{"dataset": "drum patterns on synthesised drum kits", "encoder_norm": "batchnorm", "encoder_padding_mode": "reflect", "encoder_kernel_size": 3, "encoder_widths": [96, 144, 208], "text_encoder_norm": "rmsnorm", "text_encoder_mlp_ratio": 4, "text_encoder_head_dim": 64, "text_encoder_fused_qkv": true, "text_encoder_parallel_block": false, "lr": 0.00093, "steps": 2000, "epochs": 9.8, "lr_schedule": "cosine", "weight_decay": 0.4}
Rows from block 4 of the text encoder, named by matrix and row number. Rows with one number belong to one neuron. Each number is 128 + 24 x the weight over its row's rms, rounded and kept within 0 to 255. All counts start at 0. Numbers have three digits each. After the name is the row's rms in percent of the matrix's.
# fc1: MLP up (text_encoder.blocks.4.mlp.fc1.weight, 1536x384), inputs 128-255
# fc2: MLP down (text_encoder.blocks.4.mlp.fc2.weight, 384x1536, transposed), outputs 128-255
fc1.590 098:120155148119109155165154132106123099125130099162108134117129142093123138115144131143097124061108072089135123156098156111096153099112103139113143115153106139100161089154133159079121127150176088141135120135139146126108132098092173123078111110086098146125112107099104145131107139150153154113133137126114140115077112086129109153144131113068140115145102102185107100143091126134157151138094
fc2.590 106:150085133136090093126112102083075055152095126142090156109131135114135109070112138105132126117143131129106134153147129158115123140112144113133138109139101142158120098158094124118117121154124089132112144163138136134108086107128126141083148087168129136148100143134158135161134150104091103114129145043143113136134142120126150126177129134134139173134106127099109122112109134149113121140156
fc1.591 105:175121136136165133131106170104089136122134143162110155158117165112169180144105146117145126112099116069180131163137116111124134106160134173102108131160159088096145146142153115147126155168111132139121085127126136115084119103125138104119153123160144157163108120150151128104168153093159109169101121097116148120130135147113165120135097146152109156161144159126148081122154109121090121141107
fc2.591 102:122090113148148102118148110101135115139125097159128165153144141153135171091130094162086117145132102166102111119133114165109119133168099130169126100129115167135148139131131098097075087088082127139112152136095137122108127133107167158115100087152133092136135114119127152149165152125131137154174128118127129078143179144155101135175165083152125117146180083160112102134096150151104142128144
fc1.592 099:148137163109116102087157103076122118109134161093067130123140115144132079092127124164092119080116111123108152115140165150070130153110145136146150121160149135148097128120149133101129122135103094121125167107098132121118102106175132137172121139121160104111162094085124132153098112124123156141077106182105143118151102117100146152130152127137109137105126141147153159092135116113108134107137
fc2.592 099:099130136102118111141162129103092112132124150111134120172155102101133133072143125139141096128129172123107114130179073133107148111158123126132136137140143143090129145110132078136143098135091144158140142092123118157142158105120148146119123107163073116141161093096128146107147123140162152126135176118110156128104115116123125123137169100104109121089146167179144130187162121156152134100146
fc1.593 098:132149126079152135082149169128119168099130132153126122107108122112132108117167140121133129142147110144145130137122127120124144086113130105158107141138161155140155150138176091146146130096148177094130110150145133091167157105110090136132116147155096137114100118124129108091116120077132151147133114096149125148083153130118148177100143184119111144162143168108148130107106149088105132113167
fc2.593 101:155098147104103117177134110110127105173125155110152178128157133127144153071114153131097121117103121120139143149104149168143157151110098110109161147095169152139120148163128148139106090171160142126129147170121135138145078168167114105103147070110150170145104140129107167163142144140106139107162153120120122106157116156096132135156140115133091124098154110122112145142136115133125093151168
fc1.594 098:161097139073107146109122107127136106184128127097134112128147091118109164158114110122096102135128110110164137121174114179162143115151143158155093164170090143122151099124124090164125125090128140111141116135133136141138108108145100126137128100129150147131090168065099118090160114111153128117083122128161142088139122083131108132149164104162119138094096104150093119108125154129115102136131
fc2.594 096:137075113101169151161132156121121142150157149134148109100142121141137138112105135118132134095132105158107127123162121120106148134103090095179131159139174192151132108128139110097154132113144149121124142159076164154100138147122131072109081090091080129096070071177147142125098089133129110119133124119148130150096111131122147121120129105124132121072134105145129117147126135140097096167105
fc1.595 101:139114109132090115140129130126139119152090087094103129124090110131118150114180138089153118094108159117152106117070127105069127096132125096116118133127103101118118089098101163178175119160138123116097136133135107165177112084151085166091134170115181133132144110093161134141159141096098151098165114131147118162096124118089113144144129102108144105107153109119176141141105121106100136137121
fc2.595 100:154164129105123128121110154100149128108164152169102112149127134097148162092130160096153125112110116126118110089163152143109169114147125173110138131133127135183089095124122120109124120113151128138123076145094139128120093150145161142135137086120155108131070109142146179148165141093084141116108121077154135090120122131118116161190164145150138131139157107150084123142102169118117150157122
fc1.596 099:155106125121148094097099125112125149078077125144142115122127154124150091132124104155107132149125119159099123132143169130099065124154135102101160140123135101126149143113123137127139157142115150162127082103116114133088113089120180134098100113131105146151125127103156152138157138166156146087112147135086113110103100105153115166162125133167151109111116139128096103108190100109112139142095
fc2.596 096:127132142123123123140137126118117124115146120180140139143134140086116180090149182150119109114156075120142077175121140160142185167132112142086111120140133159147113123135140140091108126105152137146118147158162114146155125140091111118112102128135131111122106101100139106101132129099106156137150107107098102125105153129126107122108108156126136126104137117162156166152159139140133132129160
fc1.597 094:156095108139114100161153152175121105096108108106145112119098163110094117130145106117109101157172131148155125143101145148121124099109116168096091140123191141167120127135142141106133143147109121103136139097153136139102116113131158077111099149163088125125147100135133155155140165129085121148134114089114098149138115112150158121089159123115112099128094189109128102131161131166140129107169
fc2.597 095:112120151132121182167110153120100108139152114089163194177148102156170159123117154169091153100122116145096124121103098137105160139170171140139118131159084131115115121106131177143134116127105144156126138087190112090119105137106152160136138084141103134123143115120131143160152151127133149129160096114111164143124149115104135138111113141116117143110116094107150151105144149103106149135137
fc1.598 100:147097104147127144113147127150125105149160115129095104129130107117162110092133139153086122120157104170144146149133165139119115140118139163106095100128094156128132157108192109118133149174138151107115110146118172150144137140115132118119123102141121154152131148122123155143095133141129146131090166134110124134107150097150131133120127123153089129163119154159141170157148134175103124176160
fc2.598 102:108125167152102131123133108097110091092093164137140106145137093118178147105094107120125132177086111158142141164160143142073123159098150101124142120074150151144158094133140120173100117127093163133111113107146171141173080165150150151140120120142140152119158108129115106104164115147152142101160131125124135096139109136160158116131158132106108106095152127139115116144122181120133132126111
fc1.599 092:155087138094139090130101116128062100089148106133108155136153169121121105135109166106150160112143126093129140148123114144112120084103109130084152104107152128129145121117090097146158136154136123121099077142156098128149115069152143126142188098104174168143108134100123132147098120150137136150131183161133142170136102071157158099157110151137094085143144160138089109104106083105163101130143
fc2.599 098:154152124100108125144134119086159070087137112153125110174100090136133120148155119137179124090114109114160107105104094164154118162174085113157087127150162120121140159121115150148091136139128115181146147098127090132154105083120121126104102117119149116108129158100120106134133158084144088092157108118124156109122183105100139119148146127140120125103132080162122158153141120126124095112122
fc1.600 106:122091121097092173144171145105152112120088138173120149085121147163097145124174110166109125127113111123084071139154139122087121136141109140128126092099157140106108127119158107142102136151151142133080124157137126143115108143148151107155109171106119109102097153103104109123132115161116083094131116136158180150078129155128144099116071136146142165091104101115179129089125160095108092099191
fc2.600 101:136085129110141113108091150174110125113130153152123140173154124129121171082093076162157141087159083116093152100144169122146135121143138076126177154107169131136124110143131108147133151106163096168167148072124120097119145098148113139109134123116102141130135120130107171093160100139100151121121127094140109092136123095097147153149148113176115138156090136159089120133113118125118139147130
fc1.601 097:117139156128151133152143133092159163126106146152132132132117109136140173140152146161148114169088161135093167151130110122115160115123120121143112141138135152141102088156103099126113086146105152151111151115079090084146087088109150126184134138151137139175098164140119114084133169165135120124116104170129153115101124109170151158138133106109088131114114139112129172127153118093148166161169
fc2.601 101:145129133127130105108104142127081109136135125096132127153103166150096136122133160114116143086114148156148130120129148099090135139107148103162100154079140143112156134137123118093119134112170118114137139120145147125106159177155163088141081082174131081151141141126150116123150117089098105151154150119110097116104184147174153142132176118118154173124152129168119108121114166105103095127110
fc1.602 101:113123097149122141130096170124158114133133152069145155160109148119109100132163122141110137093107148128097133077106112137107085141100096129130117109160077116120088103148142071170151106095173136125125151146152153147140133114156153105159146111092103150084122134137115102122151154109099138136105147122143119095121097124075109099135164089116100154105131119102149126138134095093085175130124
fc2.602 095:161108171122094132126152128150085087125115162160120164157165117150122115102091133158119159111126093118120132161174139115147133155104148134185153123104166121173140116149096119116103177097097093133105120132112172175134141101106107085104120125142092130106153111137125114128133120141152139114148154129139143110131094138192157160163122104161138131127174129181110119133164127109156096137140
fc1.603 106:134188127093172114129111100144141127151146141142137096113157160148170100127105122117140131112182133113137148112136091121097141100095093103092154086149136155152122171153146116130099128124144088128121128134134116140156152118128167113098125100125159066174093138110175155151161158145178133129085114100112120145112149126105169150125103110151156121125144146157102152142161140152140167145113
fc2.603 108:123128108173111141117102128099124123114117141159127146092156102123095139075125147155101169121063115155116126166127128119131155132143149136112117112119064131145099066125115120097094132164143098180121102138133121128152068159082150164116166092134138123106168157136156158139145113143133113133146126088161125077134122084114156121125150126130138150109145130124146118117122124115152091162154
fc1.604 102:097165115165158143110126105084123132135176125100088133117137115149099110126114133140099137160166136138161121108114176142141120071158132169130156161130135159103142169122113119131132175132110124107143116089124133154138137142119119122167130106117131128081092096151094123147106145138146109102141109110151148156123109107110110142149103111159131086160139179151142145114165115140093144129143
fc2.604 101:136110134123132089105084115148133121094130100152151165134144107092166143116135128137133155158102137105120161167106130154142106145128120086122172122159134100181106088141147096115090088151090080137154103139110117151110081150119138141109137121119110133134122114134145096128159163153139109115110162149094119101145166085119117117136111095152169133081118089133147087133149152102124174092159
fc1.605 095:148149092136116139132114116141093137116126173100108146101132077119120133112102104146091138129124132160123126089141099175136105119075131147115128093146113124109138083086129148143143141086146143101131134117109141132147137083141137113104108102122126132172124159119172135078105134163126111124115140142105139084138141160082109103091155114104109126143162168126145136145146145090094127104155
fc2.605 098:126093160137115079156121162112164109118108136162086175114147125129120136101098138150115130107123100100131100113137122135104136113134169152150125144135123128142100164135121152113096098102116094124097125152106094108162141131095122149086131107097101148102127123113118150153124098103161082125175145089093127076153112151128124146109117123154154184086143124143113106161138105142161129190091
fc1.606 097:160175099145130135159109149131156153131108157131113122130101158122153080125089141130145095135112155104145131094098152114129098109147114139100108093118155156200092145120107113109118122132114122170093147127100165175100125156117093129104161139163157183123096113120157120124116151099113140124096130169140178087104114129103093098094089138121104092146144093114093107115147139108153111154120
fc2.606 100:104133156163128088115170139114127068151157148116135132106150094084078133123150113139113140131130131123119134147135130151134139156126147162117128149140105086114157126109129125132177174091101140146145131200094113113184126138141155107135110126153122113129139168101087128118137167099149159113161123089147108138122093133120128143177108144155136138140169107178112101140133129143106122143124
fc1.607 095:106123107157132088101104154123140182139084140106151140120101137157149109155132139098184147121091141145111134115158095122149131162123141156113159151145138136140108131142111113095127124173160115106154098092126131112182114117148125143130173136165104106132106118149115153108137105123113085095169108135117130140122150115114187101111136120117129136158136130179141161087183122153165131176150
fc2.607 099:120105124141153104145144109106101138082155101123087129130140152092118116120084120133097089158131128136157095116118144098100094138110138100142120143110133163141162166103094126141138135076154116150149155117146117122105123142141164111108118086100146150148172119090143152134145129106151085101105109088095141070130148113141108129139169113170146101100160080149074165146101133139149167124159
fc1.608 102:113119149161153153154144171132161143161145135082090144122123140133105137100144089127109146116162105160129096096136096119118120098115150132146094091148103099163103089126112129103091138097137179148130106134154134176125152116114157158120111127162116107142128137136166119172117131145147085149118129153151170110161105164128111130133147079118142109111099108099100160159102107100151106140113
fc2.608 102:179154118123134099097117102139125124105121128169133146159134119082136170103148094134098123105101150096131141195166161107123150165151120157159121132118102121157091093140122148123098120146113138139133089139156124095115146147111127114148130129160127104147148150101140131108104157110099153089159140057105099105138184138159119178143161178135160148117126128101139107140158147120133109178121
fc1.609 096:138114137116121140110138138117121121101143100155118096116111135131148109156167117110108138135117178123159088117118142133115116100118141132078108094087140113137120138139137165140146086161119168150113165102098152125126112096150138145114120125151152145116119122110065150121136145123126183162093147160116113122136130163075143125086144157125127128120113104128137175137112107119096149135102
fc2.609 102:139118134095117137150155139117123079080167140162133149102153161129173128094101117109105152108080100159152158147115137118138154180160119127126118093152115152162125097112117145128098161103113148150116091160132119145121088121177141087097150102125118127154136115082161176160174107106144106129138130069140135125106157115162096111160136157106165171096115160143137109147127131151151122180161
fc1.610 100:114139142121161149135132114141160147098145140099150127165131112167132111117120151163101114085140153142141153148107119162096119149072140142103114167133093111127140156117164106151155148141139149105118118127110147162134134159160164105134164136155143183110143095159111106132159164098098117092128126112138111151096127113088107107106133145168107154158129133112134115114084150145144104111148
fc2.610 097:100099165111131110126086108110118104138148151115090131122119146106130148122132153156129102147137162119071115139134126104127170115109097108182164130151133134137109146146130144170114109093163128121113125159085119107131123155110129135073104107149132128151120065077152118155166125120113118094160095141127162092092110156156105153182120072137147108137157121169111102147121155117149093121147
fc1.611 095:111160122111126079151144134101124148151148161157146139123122096114122104104133152126121114147083098162125086138113137107145104203144140092104146133134135117127141154108094130124104169139138135168104146134175128131132114165115091115150187125104135100114096123114115159127142163120170087109164130155149114173154152122144144113144121111178108144096122134149119122149065129122145159153145
fc2.611 096:146184138144144095134172097102099068133153099127101150161144173123146127127135116143140153106134112162160140160110115154123106105114125130151150170137140130173099146165090098132142098145140114175073161130145150120151112093153127141129135141176154135134100104121127135138101087123130147088110100122140153104114133105109099178142148163156109112100120093111150116102119169152151095105168
fc1.612 098:104119144098105103120121173106152110117162150122148131095162129169163149165145118098104176146084097124134123136127116126167167130111158128157139147123085141184179157110131094107088130128153093102131174130097104118144084103128124148151136106143129120130133118145164128140094124090140164142123115167115103102161118102131145124108116151135124131164117114140155114116105118123162141147146
fc2.612 094:111097084121163109113161102136079118109078119120150122173135162091109144120130146121090144116111126162148098155126129144146129158093136134122162143152154134125164107131170100140158082148128110114131142102115167161152163128158138138137125104122126092133110135151135129128107130136124110170138153097106124125092103134096092137119145131121113091125161119087120145154109150104126152148151
fc1.613 096:155102161090124103074095159116127090133107144178089129131076127116145182083108163136137113115127138083148140146120136133142116114157162139083106167113142128132150101148123163125097112088111113127113110128136109163128144109165133096132106154152109135128087127185148154111163124088174131141156116134106128104127150099135175124102148136143096143131127139130134106119131168128126162105078
fc2.613 105:108127129168126106142150132132132097093135118127148122158146131120150122126107149112127144124102119121151121091125098137078159120127094104113103122155079140171141179139105120121098141134135135109123100124105160171136148146139154140104110072173155140166071120111149154107163137153105102124179145099115124071146183105158120106171104143128137156102093097170147104132073169139088105125148
fc1.614 098:154093088146127198119143140098090129142156159111096154114117137123104108113169159134091091134104134131151098114157138130146099109141132152113131129072107150127146130111152106097121079146097126133159128112137144132179089155137142119131101086110078087154103135106110165103157120144151098157133168101087091157126112081135134126139104106083124134082172102165126156124092146114145143157149
fc2.614 095:158106124123133121156098114111102131132141158129172174150106139142152138088120122162118091120130100105147113124091146122064160156132098093109162115114107127097131153088148165111144141143096109145118160140147125118141147111100136158146150098139126141138118105146145142146088090138079176104149151156096145114127113143094137169156163157142116119173179141173110097157083119119151098097076
fc1.615 101:123141126152156101177135134120117145094147157147159106115112084116152158121069156117092150075100163145142108138124120066130120131103117161121106141154151099113187119154104157087103158109143102166089152165100126139111141099155132138095111099145094147133148169106130128120143129103139159106126111113086127136141132117138126174116100100093120104142161128155073117119135142134153138085101
fc2.615 108:139113157102115112115148094117129099117107148123119158150150159092103124090151098171088093109140127135081140155118105185079140171168095121169166111130103113137098151127124118137091094099107109115091123131145125123121126159172159147143121082160138098131088086069143159156115102166116143114172130144097117080139151172124135106128132105150133153125131123187134105124110158117103130133164
fc1.616 097:099136081148108175115125144089116138096130123147139129146102137107165120120086095134141096091138082167104163154119133181087113118144126089156150139147093102079150109158104132119153173136132106105117148133130112109123159135125148137102114110134136128100148160106140107132088148156118089102139172084143106111109124138141096154054131172150140130137090159151120085114115154145098150168127
fc2.616 101:158117126101141095144088155105117106172165131147125115164099145096128163127167145105112162129130132146134148183119142122126127119149148164155134085109132147183081121125110154123108111136141147116102108106089144134113107135153112146143127100113112105104126087117190153122130107169125095160160138113094105073139140125155144142149128115160112123096101106151134098130133158127156092125179
fc1.617 098:128116137109143163118131108118098137121102135106112154138135168134127131141129178166138094111083121140149109064171118114116152116150105103105125153103135117093139151108145176146145162092114164090169129098145142147169156111123120139160166168124122104105151132097117129091111087116138163143132117138057112175132149092159165146145086146128135124076116154169176159121098139112114119117180
fc2.617 092:152143154124131123154087124120163116135119150176155116082121112127115145111087115157120158175181104116143100087147127162130130127094116133146099137101115148073103120146134124103077128142147121135090086123145153090132098136100133103108076078154072161116094141102106136135152121118131095141134062145143176137145100154110147153124143090097073150155090128158135103155144127156141100140157
fc1.618 104:115120158094144150177085160111131087123151115114107119136091135120114128142116113108142140127111106152150087110130132085129152161113130099155112129136123090110171178143169109083151089161149087104116108118110154142111156105130142112152151165121119102087097168130086170096133163169158143129154141104077156109146102124104155149151118110118124148104131115111176131145111144096125148104123
fc2.618 100:144098170145127081136130136078095085111110105133125158144145096121121161100145125148106145146117129116120167130144096153138105134159141126167151072119148143143153116085133146144117147105124148156125127150126131174131117115132163126136099074121120113117106104056106135187171130126129117109121124101114108142130108155139103102175174132123119125143159120165106114165136131183149106127114
fc1.619 100:183126083122166084113131096111154152133117112134137122140126118107138113107082095124135135109107152145126088089186099154130122114111104116106116075115118133142150142113132154152134157118165116132109121127136104123158097114132114182071104103141157073139111144119096083105152131111113109120159113100150105151089173178108099160131146124156122164087161162111128151096110104143148168129171
fc2.619 099:100075119119128158099117134124100083140151132153147220110146168140136141130143133131120081135116112158144161156130134117070115146119149150104135108118103108151132120131125090125098145128125106135122148082095144116166109139103147151105111092121102118141127167113142167113167098101106114118133136073120102086112134130114125140130155123085138138148108158168094114165090156134140098135101
fc1.620 099:148092089098114135121138127104114096125130108103105126159105112106125174186168143081117110152172104160110143147121118180092080156123167110131146144120127163156124102113122125118160126098135115109154132159128109119091142109137153134183119166148116132143130128117144119170122097095137098110128144125146125106155128096118157169106105128117130152092109151139128117155149099163089097149074
fc2.620 099:154140130135160182131139112124113124129147091124151134120116127124101146096169137103101097139102122116153150138145119153131113158165124147091136126152124119139118133094140141145108135094092167137124119131127123132112128164141115121124144086165089132165148119103178091154134101149089163093129115094135105106078103123145097095165124149197098132163087113150115157100126144132124137157110
fc1.621 103:130118126113150100115122138130168141134097113174099102125164108160149137129175083103114149155145091103122115134144116110127131106088156153121145131148138141143166143099119086138129112135160116158116126147103132109148149138112180136157127138156095122105153101172129151165119141121172115129136119115139140123156106128078109110150105115096144120120131132121124150082136145096151109162147
fc2.621 098:128143120102139120140119145136152127150111122111144123125122132113112149093124109176133115129122155157096126166125147139088169151168136138154132148158132111168148085134156116123070117155146108111097079155108119147119124164147140136126152138108133115110080087109146164127145129111090103141160119085135103138129166115135166132150132097136142170133154136092141096116109130131116110179141
fc1.622 103:121123138159118127138122132146160141181177087117133143129133149145114091143117094138091112129163085103132136107122120099137136102143147142099134148119152135119149114117120145116113140161108106081158133109146122130155088161093084099163130077136165106100134144105154123152104149153086162150176156144147149084146142138121112127109095115131086149121141088117173099144140108103133133119141
fc2.622 107:120107157123143059104149147135077098090155172160127148114127136127113158136136122168142091123106097136146115168159147162109117121156163095102120091173122155138116122135093092105129090070122119108090137134124156108154122116101124122080107097143113138147123093119140141133128133137120128133129136080072132102125134148129104126146124105158163130107129124147107151112095139125147106119126
fc1.623 100:114137117142115114160166121111108114087145130128139125092158121131125158134140120136156136120141125161115157121113109164108123102118133113134109149126134099161117122088154147118143159114103092152142159156141093119149152146105133085102149118146108141105137137125093117132136092098170100141134158119155116098114122132150131166115102109099103121128159078129133144175087097166086103094153
fc2.623 104:161140125137099115106130156099097131114140141131117187137115116126111139121118155121130138122119113135116130159124146131126136173115132112132123144095129133145122114149121100143092089140125135121102118098127162109161133152094152119139103075118151115117111126066143141163140140160095136127157161071102106102107147153135089114168169126174130143101136133125103130142086124149143129109115
fc1.624 102:111126142112093166141153121112105093163127166121151150154120144160106176124147121117108155120149108120131128105129150135104137125160142102170139134101157126146119138083131128109157175168113115097164128149112140112088139142146118116146158152134138154161158122119113151115153167110110124073173110153140101134137162108105152156073177144091095155162107127094153137128107141142137106131144
fc2.624 102:130096112118145068147151112138151088114147146138099131168122147139162102167177097140122138142080176129113161165150162134129142124116160125099105122115102134168149127132146140113130130120099115123115161123153127126145129147159140137134111105172103122120104100070162129155146129117111093150157135088132153088107137094094123179133180145161127115150164132162134114143129111124148153121133
fc1.625 098:133117114137121103086141130088163110141157130163149115082126142149089144132159101157140149158133167121147102125145139137166109128135083119164126110148167143115095128133089105131126094097106133087091113143140139139114101159150122088124110147131128112084106146133125114114110105113094107083162144146134120132121105109136112105091176123116094174152140131106115117095163119139123103155162
fc2.625 097:122078128127151124082075206148141097136145131129094178151123142161124181133134085155103097104074129114083159106143122078153117147120119132139148112148164143161152160160109115122116145100116100110143109161104162155142139123151092114124105087138116151129104087121116138146173141150119092168113106139140147118131123145110133118152096146159101107120149138152093169130146063186156159128119
fc1.626 095:135102117179111128093079146100155145087087127135146099103100185149118147098129142133104123102106116100103135119133150135108095150133111123095162130102158110136138134129173150160122095128150092152091156128161173155106095173152157165137126145108136144142138091075099103072091073140156116130159150119123134167086089151133174144106153139156130131078164103148143117157168148152141142110131
fc2.626 099:142088140115153111120157128127091072129152091142103179180160113083127170083129160136168157101136092148077127145147149147138112104112081100133135119170123153143076157154101148160121111122081134146167159101099088152106146096105111140097088076133079112104112123140155112111151097151099150131145116113147098117094164172110113166133130109092110106104131144195115107125089143150127153144104
fc1.627 098:126113090098159122094089116132108139129087144110093103133116126126161117132118153153140138149090107104131150142111127120103124173129124171126122126124156117108105192122099115092098172088151068138115091087136124096115180131098123115149100156143118111133146110130163133148103170133153120123134159144142164157153148146164139138107126155119139103138127113112127121120168143117117111107113
fc2.627 101:116141104158140094130138092134114137102186113144100146155092127120124120135131151175120113105084135142163111105113130145124095143161087109120116166142135116157140155095125106149085121130090125147108150152154115158140160083159155144082133093159163114146149154064152155133108109098089122126125095106136114102138207099108115155139107161162128109144154113155117146130118119151082154152142
fc1.628 101:125139188151141154137161141143148091152182116105151092132116131105139160143099141087132118106137134165167144117127101089134145099098136127120094103164166118118172103110137125123116108154093144109146129104125110140149093083133076102100119126115158112134157119121154109119141155139143137108123125106165154136147139168137118117149125138103096079110132133102100102194095131127096148134093
fc2.628 103:158087118114096121125130124101109088143172139121165174175116160141149118132112103160092084096132099116117112145165142152149127116158141163141106144128097119137138100135120098122142132097121139140097090148097122151155108188183137104106113076136142141163083115126099108150145086126113178153137113118125135077099141136173145120137115152147141164117144083135091141104118128164140116117171
fc1.629 097:172118094077145103101165157156134122131095134138167109119145128083115132135121162144090127141109183144123098137132149081098146090154162163114103110155159128142083106131135197121139136101086128103156126093131104111128107119119107132091159136097119143135131147163119110148114113105147140125124105101126110133121091119140128129120074104140146105128146108139159099112160104135131135110142
fc2.629 107:112093100135106124099123104083132125130159096114105152170114144099132147120100129119137112175093089111133120113126125166140158118157102110137127122154099114147119136157106098101087129082128112137094145132127120153148161141141107122128079105179124127162100126063149150116136157139081130163166149113137103088100154152152145137162101116130137125111143117127076159126074155172093134174170
fc1.630 094:114155116120082120147109088081139138136137109102117079083126140148111146138172115171145118138122142130150130158139093083130143165117130127137143138124149186167133117119159137128117111124157105151128089134153123171146175112143149119133130130126140116112125069153150122109158088176144109143114140169128137123146103133093083139158091133132187124139154149157091178156148135159114139142136
fc2.630 097:116107120123117141121149095134119063120158133127138136134122123093147128094128119113164149084161155130113130143144090157124145113174076136137154141162135108127076147090108144123126169138111144109145146094146109157120146103136165127146123100076144117148136162112156115133107102153100126140146105121089127111127140112173144156142140141155138162115106130177139116157076155135160132184130
fc1.631 106:112124171128091126114109144115108169149092098181108137125126152087137157148131089122131099134104163128094158122117152117107106099132154121126168085168129110166085091131131086146136097172141125184153114128098098117125108106158159146168127170105125177141144109161122113119138157154125129109131107157103106113172131152108106104109115105084137134117146179102118146124111091093153117172101
fc2.631 101:150160158148096115084192106154093088119182165118115113160102137086110154105114144096148109118139149117133129155125121119107128128153129131144131139106131103142090149168144138072120168110114117102138088132157137096113167170147120134130132128133150085149104125083143145141131134136127146152150131093117093135123152127155121162178152138126132122142096094134104107149140123142163130172122
fc1.632 098:129143100100118095097121104156135143136141158131136158087123124155070142139132129132161145109111124113136138116123126132106130092099101170136107133112143148136121131121110143121096127084116156143127118153079111170139129086164122091095092080131122122138119109110083119131115155166111123088093146143139103138132127128116155080121125119115106167167122175158131131117155162131141111127160
fc2.632 097:118106129145143127143100173135096139101102138175150161160115127084119170145099155121108097162136155104129157114173110141151089192134115155134115113123096132128095092174106127126111131122168109157136138105159117130114158119117165167086131122127152097167159133137165114136152097104107127102122155121117169083088149149138149163172125092173132138133130133105092113185134119124133106129104
fc1.633 100:138136150128098115103166107146133177118073131108088105128125133129114108102140099130152141152144160097128123143146130091111169175120148095143106096171128098127087160143154109132140161108120141126125119127117099174119116123145126152121099169127123112112103081132108084170135152134104112164095073151153096147161092146068126145098111075137120137168151173112163160127139085105117149127144
fc2.633 106:145130136113105137147171119123095125080153112160139125163132151151155139117151139138124112135112166086105122124109147125093144101144131128167129151135145168127134120116093117158118113080170104139111094142105126146133149132148191141092110092145156155155117119109152138133155123146115111106177134119086131063092160130125108150125111102119146133163169106149103124173131131152111101172163
fc1.634 096:099120117187142081168161146103143114107137105133106163105087123101137134159145148119153121135112123128164131122093125151088146117149107135165100105138134093120111107077107125157109100145173128124132152112101150140112138089149112127128154091137139147131133108115164160180108134120120126125133142149079121125134097102178143108109156139126131156078081102181138167085127144124135103176139
fc2.634 099:126143140141099099118116132139110081126110115133141096176077139131153157118174112137131116152139155139086135185102116147117119118179125178095106133155101128136125108098109152101112137131077107135084155160170113130088094141139123147131162130133158155146118101119125135179086176185092148082126114098133152134118146128094121172180101108114153111125115097119117070151135177157111150119160
fc1.635 096:077118118162121108120108111133105118108100183176091100128115149163129144148100102146120130185074151167147155142115148131169135136108134119113116136127132117139117108153116141160155167144143155137154099134143185148145143130116139132135153140141143103114142106141091112117106177130118131102116124104123169115127128135089072147120105172121117127167117098120117153167107123154164122164096
fc2.635 106:107087173135144097166149143097097090113107129124095154108105109116134180123156119134159106135135131099136105165146154124125114128146152101081105160119135127143080134106117130155128139143107147133099109123126106127157087130115141134135108119108109119124162117109165122158112152139130100130164120138090105112104154154152136112161195090178159115099105151154150157111147168103119136147162
fc1.636 102:114139124095129141137109097101154141135095095113142085137112133132068139168120133165104132130094133126100117112100113149156117108123103121077129119101130118131111096110096142149140151077136122124167104105153160140161154144129138142136148123153168128135156111142175108119122138162129105136130141108140129139138161127145158171100130156168095148096106149118162150128151150103152130151151
fc2.636 096:108079134152153091082105095130094112131148129157110165184154102147166182106091110116132128123155167117144125176149138187096152123129147154168142125169153134161104119106136104175088113104135129149144169130133144079125163119141142091098110061104116160160128147118156138158169133160149141102196123139108153099133143116140148135149114128116083149116086092142087126127132094133135163166130
fc1.637 100:124134143176130131102156147168103132146148118140115114130104143152119139121109167154130088128135094151168146154140120132125106112106128130118105127113094145162098146084135158144103111142115091097134135134098131125156116158148105151114135096127138152117155191074146140103105116114087139159145137134152114159167152130135146085131163179147131113157136085136173168148149138151141136156139
fc2.637 099:111110117114138129152107155101101182107113111093103102120132117108114136120103157154161121163078125158091125120153108130164147113108154106124142105110119111129146151134105109148143115115132120133116138141104117145112129098106122105110093152139081120161096122150094118113142101119145112152139122132110114141137160133147116172146094103153135150146149127127120118157117129084100147079151
fc1.638 103:151152182142171117161146131124158154107124104169132135162098101119112164144091107117103156145104129091132113115107117069160097170120138161138132109130084119165122101155098112087116118139150125127124099156111113098127118119128114110131141153160074144155101110111111127171152136102142140103165166140110147131103108102086142130078153120155123148162117156139122151104138138134152121121117
fc2.638 108:132170109143105083127156138140118101126160120161160144135085153118105100144109113099128144112132121115124139108140107126092124117169142118162103148105142179135098169139097078131084123098155124155119149142149107108182163142169189154146104079125148158125165132135139142154120125113138100126117095076117133108122161096141096148129161093177151091132137126149131114147091160159130168146121
fc1.639 099:110140149097165077137157107101136139121155127117153123117110119108112140121133109108146120146162119091149151161175159124106149126127108114097131134097108179173106143118150124138152125165088142133123096144089125105134135109154104144122133128114114137110090146100107170088129148120131160104112179157146105107124139118130144158085121142162136156136132117164158115083156121081080122108102
fc2.639 097:109150134091116153114130122097136101108127106156103155154126117125150135092095126124135122117103131111126161158146129099060138175149133099182112116154142153126132070151157097118164131162138192148137109105131113137126106115101166069137146105136104169132123167184087121125127087147113123139165087134118119100137115147171101102132130102099141168152175133171140125183146176128158163148105
fc1.640 101:152148151137162151141134114118098130150122163137101155118149119100151114146128098175143106124140110110167131106151137158122135107144162128162120114144148109122129111102146151093109153111083085117126147122116155136151164128149150170151141154118108120157173123160134092160159152081150131168109101135120125140130111131120114165078142140100132130160125102153120091130151138114083124164113
fc2.640 099:138099147105110128099153144121129088112152118143133143173117112124122176107133154129119103122103121157092122154157150127098144117165143170132111111141108160144097134132159138089120086142140111107126113123110173155147136157139155118142095117121098120140163131113173115167184124141109137106175163114087134107104157132168120155159149083163102161146135147165085137117121154133123150168143
fc1.641 104:122166096124155140123150093160142133122122129102138102150101109112120127137136097133098144130154106110152129160104163129129116120138126105169120132153113126160097170105110132095113149124134128102093090110129167117101118109119177167118157144144100091099094078153146150119121101144119117148132105105110147103142150105079124091090105101142133103169167118150088118097150093148138118094120
fc2.641 100:151125158118147113102150157105157096127137087120116137152121160126124127136147133127113093134140138098084134108136085125147128150126138151135133115153106139135132107111093119148135114082161093144125104142145105156134128085109177127118089112181163150100119136125136120123143145137163124164164127091079135108125127112131107173156165093117166088125143087155126146181100125097136106125126